{"arch": "mlp_mixer", "width": 256, "init": "torch_default", "final_lr_fraction": 0.01, "warmup_steps": 650}
Rows from block 3 of a small image embedding model, named by matrix and row number. Rows with one number belong to one neuron. Each number is 50 + 12 x the weight over its row's rms, rounded and kept within 0 to 99. All counts start at 0. After the name is the row's rms in percent of the matrix's.
After each neuron's rows are labels from the 100 images, of 14976, where the neuron reaches its highest value: "top examples" is what is common among them. Only what is clearly more common there than usual is listed. The data: rendered dice on a table.
# fc1: MLP up (model.blocks.3.mlp.fc1.weight, 1536x256), inputs 86-128
# fc2: MLP down (model.blocks.3.mlp.fc2.weight, 256x1536, transposed), outputs 86-128

fc1.239 102:43 50 57 33 45 56 45 26 51 50 53 72 63 51 59 47 78 54 67 59 59 35 50 58 62 57 49 43 47 43 48 37 57 51 65 83 73 60 62 48 55 46 63
fc2.239 093:50 50 72 61 61 38 52 50 35 49 35 40 60 48 50 51 69 64 56 37 52 68 49 52 58 63 46 58 51 77 49 45 53 47 34 76 62 55 64 54 20 34 55
top examples: six on top

fc1.752 127:53 53 47 51 62 43 33 34 57 48 41 45 77 57 60 76 43 40 16 48 44 58 39 47 47 54 58 59 49 49 40 61 57 46 39 40 73 34 58 67 17 48 38
fc2.752 125:55 40 37 44 35 37 66 50 42 47 43 50 58 66 58 67 50 71 55 68 55 59 38 59 52 44 37 68 54 22 60 64 38 53 65 53 61 63 48 67 56 53 43
top examples: dice: three

fc1.577 080:35 51 50 29 59 50 56 18 45 46 53 63 50 60 38 59 37 64 59 41 74 43 60 62 48 43 44 50 54 39 48 43 52 29 43 89 58 31 72 47 37 36 42
fc2.577 091:48 39 67 46 55 40 41 46 38 52 42 46 45 50 45 46 40 60 56 35 38 57 37 46 54 48 49 33 64 49 42 33 35 21 47 72 58 49 54 58 27 58 49
top examples: six on top

fc1.10 098:62 54 52 60 60 46 36 51 62 42 45 67 44 30 51 45 56 60 30 46 44 76 26 41 52 40 51 59 50 28 45 47 59 48 79 26 36 33 58 59 52 43 38
fc2.10 098:45 38 47 42 46 43 34 55 35 47 65 60 46 46 36 49 65 56 41 57 30 54 24 46 58 59 42 44 49 46 53 11 50 27 58 33 57 49 62 44 34 57 44
top examples: three on top; dice: three

fc1.643 101:66 76 50 46 43 54 56 36 54 56 44 62 50 56 50 61 66 49 52 46 68 45 37 50 20 54 45 52 58 56 51 77 46 57 41 22 50 57 09 48 45 55 49
fc2.643 101:45 29 60 45 52 40 31 72 47 67 40 46 51 70 31 49 63 57 48 55 47 51 70 55 45 49 42 47 41 66 53 47 52 34 32 46 49 40 26 44 85 45 55
top examples: five on top; dice: three; white die

fc1.273 120:48 67 44 65 27 61 52 56 45 50 51 58 42 45 35 50 41 59 40 50 64 70 54 58 25 53 38 54 56 64 42 30 56 46 30 41 24 46 60 56 48 46 53
fc2.273 119:39 16 60 38 39 37 44 49 43 44 63 36 41 65 55 64 47 56 53 49 56 45 63 51 67 59 50 46 64 41 52 72 40 45 72 61 30 57 45 26 53 40 46
top examples: dice: three

fc1.270 107:60 78 50 25 46 36 60 38 67 47 50 45 38 61 61 45 25 47 53 49 40 30 44 54 38 57 45 54 54 30 46 85 45 52 60 77 47 46 52 48 33 58 51
fc2.270 111:50 34 56 54 42 45 38 69 40 52 49 55 48 31 41 45 74 53 46 36 48 43 35 54 30 64 48 39 49 68 39 47 52 65 42 66 60 48 75 64 68 55 56
top examples: four on top; green die

fc1.675 111:58 69 52 52 54 47 46 59 39 68 58 55 33 59 46 54 71 61 51 71 48 65 41 51 52 55 67 54 56 65 43 63 67 43 43 17 46 55 37 53 51 48 50
fc2.675 104:46 23 62 38 35 47 40 64 41 64 48 34 50 87 58 54 83 52 71 54 52 53 71 58 54 49 58 57 42 82 61 40 55 54 59 21 55 59 35 39 58 45 57
top examples: five on top; dice: three

fc1.22 109:33 50 62 49 63 47 58 39 51 40 63 50 41 55 44 66 49 62 54 53 35 31 50 55 59 59 43 58 38 46 60 99 41 51 47 55 51 64 34 56 62 66 62
fc2.22 109:55 47 38 47 33 58 54 64 28 59 41 55 56 39 36 41 73 64 65 41 67 41 37 26 46 54 65 42 65 53 54 60 35 56 52 53 59 58 77 49 68 49 52
top examples: four on top; yellow die; white die

fc1.190 100:60 57 34 78 56 49 54 33 52 62 55 46 52 32 45 45 70 61 71 58 65 39 48 52 55 61 52 47 65 36 48 35 51 55 66 36 24 81 52 30 47 34 46
fc2.190 096:59 32 61 61 37 54 30 19 34 45 52 43 55 78 40 57 55 52 56 61 34 54 51 46 51 57 57 29 52 52 52 49 57 66 44 02 51 49 69 65 81 59 55
top examples: one on top; dice: three

fc1.647 129:34 58 52 58 49 66 50 53 41 35 62 21 71 57 47 55 51 30 77 50 62 48 47 50 41 48 56 40 43 32 49 34 50 40 61 46 58 69 46 61 63 47 50
fc2.647 123:35 51 53 77 44 46 41 33 45 47 50 52 60 56 30 50 71 84 37 55 52 62 41 57 41 55 61 44 55 31 46 53 42 56 56 48 25 55 54 52 41 57 52
top examples: one on top; total: 1

fc1.540 095:53 15 53 58 39 31 43 44 66 58 56 51 61 58 40 65 60 50 78 44 66 44 46 50 53 32 52 49 68 58 44 65 51 70 62 41 43 40 38 33 56 32 71
fc2.540 099:53 71 43 48 50 44 34 40 44 61 59 52 37 48 34 45 72 43 38 41 65 32 62 43 45 42 45 70 32 70 61 54 41 29 63 23 60 53 20 56 57 50 37
top examples: five on top

fc1.749 096:28 53 47 59 42 54 31 26 65 58 53 77 61 50 42 42 76 43 52 54 50 55 27 32 56 66 55 61 59 39 52 50 38 45 43 62 28 71 52 74 59 51 53
fc2.749 136:31 48 46 69 36 45 48 39 62 52 25 57 58 54 63 31 55 65 46 21 42 44 30 11 56 50 36 48 49 50 39 53 39 35 62 62 59 50 60 50 42 49 21
top examples: dice: three

fc1.34 085:43 51 57 55 60 63 53 45 58 56 43 69 49 50 36 24 59 68 54 43 57 67 46 48 20 67 44 57 61 55 43 80 47 44 30 20 57 66 16 47 47 49 48
fc2.34 095:37 39 54 38 33 41 42 70 39 70 52 44 55 79 47 48 46 58 59 36 51 66 74 45 55 44 52 36 41 38 51 30 40 48 47 26 50 53 20 45 67 57 65
top examples: five on top; dice: three

fc1.394 100:45 48 49 82 53 51 64 57 51 54 54 33 55 13 49 44 65 42 49 48 47 48 76 62 46 51 58 52 61 13 51 13 51 57 59 19 19 70 60 45 57 39 46
fc2.394 104:41 36 63 64 25 43 47 42 27 47 53 42 58 65 41 56 59 61 47 53 69 41 37 41 44 49 67 36 44 76 45 56 50 55 50 25 55 51 64 51 59 62 49
top examples: one on top

fc1.495 134:51 45 59 47 46 38 61 18 25 52 49 55 55 47 63 54 65 54 57 39 43 47 33 52 60 45 52 37 60 39 58 17 42 58 46 55 51 45 37 47 54 23 40
fc2.495 114:20 73 46 54 46 51 57 74 52 35 32 57 44 57 44 46 66 63 37 59 63 44 35 47 44 44 58 45 22 68 54 51 38 48 66 65 59 62 59 47 20 37 44
top examples: six on top

fc1.485 130:48 43 51 47 52 76 35 54 38 35 40 50 59 49 43 51 25 49 59 58 50 60 35 56 54 65 43 60 53 63 55 33 47 37 71 41 49 41 98 52 35 52 48
fc2.485 105:59 50 54 48 38 46 38 70 40 50 63 51 49 54 49 46 86 54 57 51 56 45 26 31 56 55 60 51 57 68 46 21 61 63 55 40 65 45 65 55 52 61 51
top examples: three on top; dice: three

fc1.194 083:53 28 36 39 56 44 40 68 51 40 67 46 57 64 24 36 53 57 61 51 70 80 60 69 57 48 43 55 43 49 55 55 44 41 38 48 64 39 46 51 59 37 50
fc2.194 100:34 71 55 43 32 57 53 54 37 51 61 35 45 54 51 48 34 53 48 45 45 71 72 53 60 36 62 36 54 25 55 31 20 51 72 81 54 47 36 49 55 56 66
top examples: six on top; five on top

fc1.360 106:72 42 34 64 51 70 48 51 39 31 58 74 46 52 48 45 57 70 29 56 33 75 38 64 69 63 60 48 66 33 29 60 65 45 56 39 41 44 74 67 54 35 61
fc2.360 095:35 40 46 35 39 41 54 53 43 49 49 43 54 58 58 54 50 65 49 42 51 36 23 53 40 41 60 44 44 78 45 29 39 46 50 16 62 61 69 51 37 53 37
top examples: three on top; dice: three

fc1.7 109:62 37 59 58 34 41 47 67 57 42 51 41 31 38 44 48 43 46 57 35 25 51 43 43 41 38 47 51 69 62 52 57 33 52 51 45 53 71 50 51 43 33 44
fc2.7 115:37 71 47 50 54 52 51 47 54 50 62 66 64 27 42 67 54 44 32 58 69 34 57 61 44 47 51 58 36 75 53 51 52 43 54 52 39 66 51 41 63 46 53
top examples: two on top; dice: three; black die

fc1.717 119:52 36 59 58 54 53 59 47 55 41 29 50 22 35 51 27 39 37 37 55 62 42 52 54 57 46 60 59 60 46 55 39 53 46 73 35 41 44 64 54 46 33 53
fc2.717 112:44 40 30 62 78 55 50 62 40 48 48 53 67 68 40 47 57 49 65 45 40 47 46 37 57 40 41 32 44 52 43 33 48 52 81 72 53 58 31 51 34 66 45
top examples: three on top; white die

fc1.518 102:53 38 54 80 44 60 47 51 47 39 50 52 42 46 53 47 36 52 34 55 43 49 45 50 60 52 55 64 34 51 53 78 40 46 21 95 51 57 62 54 33 50 50
fc2.518 097:52 43 61 39 48 46 42 69 44 56 45 48 53 36 46 35 78 46 47 30 50 40 35 44 39 52 51 50 58 64 46 33 40 68 48 71 64 44 61 50 67 68 50
top examples: four on top

fc1.532 085:31 29 51 56 37 31 35 57 40 41 59 49 37 69 44 49 57 70 53 54 69 52 55 59 38 38 43 49 39 58 48 56 54 70 58 34 58 37 59 43 45 30 53
fc2.532 100:43 54 43 48 56 70 61 55 46 51 77 51 51 39 38 50 31 63 59 35 55 47 47 60 53 36 51 54 45 27 52 59 41 49 82 85 48 42 36 54 59 60 64
top examples: six on top

fc1.18 134:64 34 41 53 54 37 45 49 59 51 63 76 54 51 40 54 56 49 57 36 35 44 29 36 67 51 43 36 73 23 47 81 43 35 61 51 63 53 46 56 33 61 56
fc2.18 131:51 59 40 34 57 44 36 65 43 40 46 49 34 24 42 63 53 75 41 76 61 40 57 73 46 39 52 46 39 61 50 57 45 47 66 58 55 49 47 67 80 56 65
top examples: two on top; dice: three

fc1.504 096:33 58 52 49 52 54 47 21 49 58 60 70 46 58 47 38 74 34 33 42 41 60 41 55 60 69 61 51 65 31 64 56 52 57 41 47 19 62 51 60 43 57 59
fc2.504 139:33 39 48 78 48 44 46 43 61 42 32 52 49 42 61 35 56 61 49 25 48 47 32 13 51 48 32 50 47 53 48 52 33 37 63 63 59 42 60 55 46 38 14
top examples: dice: three

fc1.27 105:42 63 54 60 48 52 51 55 60 53 42 41 72 62 55 40 46 69 58 74 66 64 71 40 56 51 59 39 34 63 48 58 43 44 76 39 43 75 68 42 56 48 50
fc2.27 114:44 41 48 49 44 53 53 51 37 48 57 71 68 42 40 51 58 44 48 63 71 56 61 54 67 30 43 50 35 41 52 44 44 52 44 54 59 57 36 53 46 50 69
top examples: dice: three; one on top

fc1.722 098:40 31 49 62 61 60 63 56 29 28 50 47 35 37 52 30 62 50 48 46 59 56 39 55 60 45 48 58 70 35 54 63 60 47 83 10 47 50 67 47 60 55 45
fc2.722 106:60 49 60 41 51 54 36 51 61 57 67 39 59 49 53 68 67 72 54 46 35 56 11 52 44 37 59 39 62 61 48 40 45 28 60 42 56 56 76 48 21 52 59
top examples: three on top

fc1.377 091:50 48 48 79 53 54 50 41 51 70 48 60 49 09 49 43 73 61 52 41 59 42 61 55 60 62 42 43 53 33 44 13 47 46 46 16 23 63 66 35 51 40 47
fc2.377 101:51 37 59 62 35 50 43 28 27 46 54 44 51 72 33 58 52 45 52 48 53 47 42 39 47 59 60 24 57 60 50 46 58 70 51 17 62 51 69 51 78 68 51
top examples: one on top; dice: three

fc1.92 115:43 40 66 23 46 51 44 49 55 32 34 45 58 97 46 54 44 69 57 79 41 59 21 52 48 51 35 35 50 52 40 67 54 48 51 49 67 58 29 57 62 37 55
fc2.92 124:49 56 60 76 59 62 62 57 28 48 54 25 42 52 55 31 63 54 53 65 70 60 66 66 54 34 55 37 36 61 61 74 38 57 50 42 54 48 68 41 41 48 37
top examples: dice: three

fc1.435 109:59 54 47 72 41 57 37 69 53 37 58 54 56 36 46 38 68 27 38 61 42 54 66 58 72 34 41 52 31 47 46 49 56 57 44 40 33 50 85 29 51 51 47
fc2.435 110:53 59 39 62 23 44 66 30 25 38 66 34 52 52 29 46 40 75 52 72 54 30 33 73 49 38 46 48 65 56 53 49 69 52 18 46 38 62 48 34 55 51 59
top examples: one on top; dice: three

fc1.140 114:52 81 46 53 57 58 43 59 47 43 55 60 49 69 43 51 54 53 40 47 66 37 41 37 34 62 33 62 51 69 41 74 46 50 44 54 75 63 22 43 48 42 45
fc2.140 108:45 34 58 37 57 47 44 66 38 67 36 74 44 59 36 65 57 69 67 43 50 41 82 41 40 47 41 54 39 58 52 18 44 38 31 29 50 51 37 50 77 56 67
top examples: five on top

fc1.696 117:68 48 49 60 47 29 56 38 61 62 36 59 58 48 33 45 65 22 62 49 66 40 30 61 50 41 50 54 62 51 45 56 38 77 53 53 44 61 41 49 40 27 51
fc2.696 126:40 45 39 79 50 46 53 54 55 34 26 62 37 47 51 23 69 60 54 45 41 47 50 29 59 58 38 50 51 50 50 70 45 40 73 65 55 46 65 49 42 41 23
top examples: three on top; dice: three

fc1.452 121:37 73 34 77 69 44 51 34 29 75 57 44 47 33 55 58 53 48 59 44 80 59 54 59 58 49 46 52 46 66 49 13 40 62 45 39 25 61 59 39 59 40 59
fc2.452 107:48 22 60 43 40 45 44 52 39 50 35 40 52 70 39 46 77 61 42 45 47 58 43 45 41 48 63 35 55 75 51 43 68 52 53 18 57 58 61 51 70 54 49
top examples: one on top; dice: three

fc1.588 109:31 52 43 44 63 59 65 28 51 44 57 63 46 73 43 41 64 54 61 50 58 56 59 57 53 36 39 43 71 64 45 48 25 62 55 61 60 48 84 35 60 57 50
fc2.588 103:66 59 55 60 64 53 49 41 41 32 50 37 49 42 46 51 53 46 51 51 47 39 45 52 55 70 52 51 45 55 64 52 38 35 29 70 59 64 46 35 41 53 45
top examples: six on top

fc1.512 121:39 44 51 32 30 43 64 34 57 24 60 61 66 51 63 31 76 39 77 53 62 44 58 57 52 53 62 27 42 28 49 38 44 52 63 74 61 73 66 69 44 69 48
fc2.512 116:59 68 67 72 63 41 54 46 42 43 44 33 51 37 49 56 47 64 47 51 74 47 33 44 56 51 42 54 39 72 56 66 33 43 34 60 62 37 65 53 35 42 44
top examples: six on top; white die

fc1.742 101:44 50 58 50 55 56 44 41 63 54 38 55 73 62 51 36 54 42 45 47 50 53 39 38 58 65 62 50 69 26 60 52 40 62 60 72 29 54 48 57 72 45 52
fc2.742 131:41 44 45 68 39 48 47 42 70 49 26 56 42 51 62 30 56 66 47 27 38 43 37 09 52 50 38 39 50 53 37 50 36 36 70 60 54 41 65 56 37 50 19
top examples: dice: three

fc1.129 113:58 22 70 64 59 55 47 55 64 56 57 34 65 60 40 30 41 35 36 40 46 56 47 40 66 44 54 64 33 41 46 54 60 45 51 46 51 59 47 54 44 45 46
fc2.129 105:48 57 51 30 54 40 89 71 44 41 48 62 45 23 39 41 52 65 53 61 56 52 34 50 49 46 47 60 44 33 47 72 28 64 61 51 46 50 29 38 58 40 60
top examples: four on top; dice: three

fc1.210 115:63 56 65 42 44 56 42 72 29 66 44 71 45 44 49 45 56 56 51 47 66 68 40 41 64 60 57 41 61 60 53 49 60 51 54 34 48 49 86 38 33 38 45
fc2.210 108:47 66 62 31 54 44 56 65 50 39 53 58 51 35 54 52 85 67 51 50 53 55 31 57 37 40 65 73 41 86 53 29 45 37 45 44 59 48 66 57 40 39 57
top examples: three on top; dice: three

fc1.19 101:47 37 59 43 50 54 43 58 63 35 35 63 42 40 45 51 42 53 31 52 39 61 27 47 47 39 50 48 55 47 43 31 65 41 87 33 47 48 67 70 37 32 44
fc2.19 110:48 38 48 58 55 57 35 60 37 57 52 49 58 52 32 53 32 55 32 62 39 65 40 58 57 49 38 33 51 35 43 12 48 28 40 31 55 60 56 52 23 62 55
top examples: three on top; dice: three

fc1.599 104:74 36 40 65 61 46 71 32 54 52 54 49 43 53 56 66 27 63 34 42 37 33 40 48 40 64 40 53 47 54 61 75 55 40 40 79 59 71 56 49 42 47 51
fc2.599 103:61 56 52 54 33 54 48 52 41 48 49 40 50 29 43 47 69 65 66 54 56 35 39 61 22 68 57 46 45 71 45 62 44 55 61 52 48 46 81 46 72 44 54
top examples: four on top; yellow die; white die

fc1.134 112:63 47 62 53 41 37 45 46 59 33 32 47 59 55 53 43 59 54 55 55 51 45 63 64 72 31 51 41 40 47 45 54 54 49 59 57 26 49 60 57 68 49 62
fc2.134 117:55 20 44 36 51 48 44 50 71 40 41 59 55 49 31 60 56 56 16 79 77 59 32 66 44 70 60 51 54 53 40 49 47 55 34 74 41 36 43 33 57 57 71
top examples: dice: three; two on top

fc1.47 101:43 47 64 72 35 54 65 45 53 58 57 17 51 13 57 44 62 37 50 41 62 43 72 59 40 49 62 46 54 30 54 24 58 50 39 24 07 55 58 58 58 43 48
fc2.47 105:39 44 47 65 29 41 51 34 20 44 52 47 60 69 29 56 52 55 40 65 60 49 32 41 50 58 74 32 53 79 39 54 37 64 41 22 59 56 59 47 56 55 41
top examples: one on top; total: 1

fc1.428 107:54 53 61 61 53 44 50 33 43 60 56 65 49 55 57 50 39 67 46 42 46 50 32 52 34 56 50 54 44 60 33 45 59 59 58 66 62 72 64 49 60 46 48
fc2.428 105:52 44 57 36 49 49 29 30 55 46 36 42 48 34 58 53 60 36 45 54 45 62 32 62 49 48 36 36 48 75 50 35 50 30 35 36 56 53 51 49 32 46 57
top examples: six on top

fc1.508 108:40 53 48 72 52 35 79 53 51 41 58 41 62 22 51 42 70 38 43 64 46 60 44 54 59 60 42 33 43 34 46 34 53 58 51 29 52 75 65 54 56 51 63
fc2.508 114:69 52 70 56 37 55 52 34 24 30 53 31 65 44 39 50 33 62 31 72 42 61 37 64 43 38 53 46 43 59 36 42 45 50 22 60 34 61 28 59 66 46 60
top examples: black die

fc1.391 119:30 70 64 39 34 56 50 41 22 63 52 30 73 47 54 58 56 40 46 42 39 63 49 60 40 43 27 41 36 50 45 78 56 50 48 36 69 53 42 34 55 47 43
fc2.391 107:40 55 56 57 45 47 45 50 40 63 42 53 45 62 60 58 84 69 43 52 53 50 54 59 76 63 45 70 32 71 48 46 57 49 52 43 64 42 29 48 78 59 55
top examples: five on top; dice: three

fc1.727 119:49 79 52 57 43 51 51 43 38 46 46 53 40 54 41 28 43 41 47 49 64 55 60 50 47 44 34 41 48 47 50 41 55 63 42 35 53 53 88 43 40 50 72
fc2.727 111:49 50 48 73 47 54 39 41 45 38 51 41 50 42 60 53 88 67 43 41 43 41 06 39 64 45 60 57 58 64 48 57 30 18 57 21 59 50 36 63 27 48 44
top examples: three on top; total: 3

fc1.600 103:39 46 48 74 48 34 59 49 40 54 54 32 54 19 39 51 56 55 70 45 50 46 54 54 41 58 49 45 55 26 50 25 38 54 45 28 21 68 60 55 59 43 43
fc2.600 107:42 51 60 77 23 35 46 30 25 50 55 49 56 69 48 62 58 65 51 65 64 50 44 40 42 61 49 44 44 77 48 57 51 60 53 27 64 57 64 48 66 59 44
top examples: one on top; dice: three

fc1.324 092:49 23 53 77 58 44 59 38 51 41 45 50 56 52 44 53 42 44 45 62 51 58 40 45 45 51 50 41 37 42 46 76 53 50 58 62 43 31 41 61 49 59 55
fc2.324 095:59 36 42 53 39 37 46 75 49 57 51 46 53 37 36 48 50 53 44 33 48 51 45 45 46 45 62 36 57 42 30 31 43 66 56 79 52 46 63 46 80 56 46
top examples: four on top; dice: three

fc1.605 128:54 43 60 56 49 47 71 56 57 32 57 15 48 49 60 60 46 42 59 51 42 37 62 42 63 52 46 49 49 44 52 68 52 44 64 47 53 44 59 55 68 52 48
fc2.605 138:49 61 44 63 61 53 54 53 31 41 54 27 46 48 53 55 50 64 31 55 65 54 43 50 38 46 57 11 38 51 40 45 49 42 65 49 50 46 45 66 55 42 30
top examples: one on top; black die

fc1.5 117:69 51 58 50 58 57 26 54 47 57 63 69 45 76 59 52 47 66 43 44 42 64 46 49 67 69 55 49 52 22 53 50 50 46 56 50 70 31 55 51 46 45 46
fc2.5 131:57 48 55 65 57 43 20 47 35 59 52 36 55 56 37 63 31 42 52 63 26 44 46 52 64 42 48 14 81 20 47 29 43 55 53 40 67 58 58 51 51 77 57
top examples: dice: three; two on top; black die

fc1.274 108:47 53 45 43 51 34 56 61 43 35 45 47 53 38 50 51 31 47 65 46 57 67 43 41 73 47 50 62 40 54 56 53 37 48 62 26 45 36 52 31 49 34 45
fc2.274 114:57 62 45 44 69 52 29 42 40 59 51 38 59 30 50 53 44 45 36 52 44 34 71 62 37 42 32 68 51 50 53 41 59 45 55 59 57 48 59 53 60 71 71
top examples: three on top; dice: three

fc1.632 098:57 48 56 38 58 55 55 56 49 56 57 42 59 46 47 32 46 33 33 49 77 61 34 51 54 66 53 60 56 58 39 49 54 45 89 48 44 55 57 56 35 40 51
fc2.632 095:60 44 61 44 45 47 53 57 40 46 56 59 48 55 45 54 73 71 52 48 39 49 30 41 40 47 43 45 58 69 60 59 53 45 29 21 60 40 83 54 23 49 47
top examples: three on top

fc1.396 123:36 49 38 77 70 29 64 39 37 65 32 37 47 42 62 42 46 32 61 59 56 40 40 34 60 37 32 58 39 35 55 60 65 63 32 59 61 44 24 54 48 65 53
fc2.396 111:51 69 61 54 30 55 54 50 45 47 55 49 44 53 75 39 51 99 50 49 53 51 62 59 52 56 56 69 42 60 44 50 38 27 44 58 23 60 31 45 56 41 52
top examples: two on top

fc1.723 099:75 59 54 54 24 25 55 16 71 40 37 69 60 53 57 49 70 51 34 41 58 57 21 43 50 66 54 43 65 42 64 65 40 61 62 63 34 66 32 65 42 58 46
fc2.723 129:36 44 50 81 46 49 52 45 58 39 25 70 55 42 69 28 64 62 49 32 46 38 37 24 59 46 34 65 50 46 46 51 29 33 61 51 64 46 56 50 40 35 32
top examples: dice: three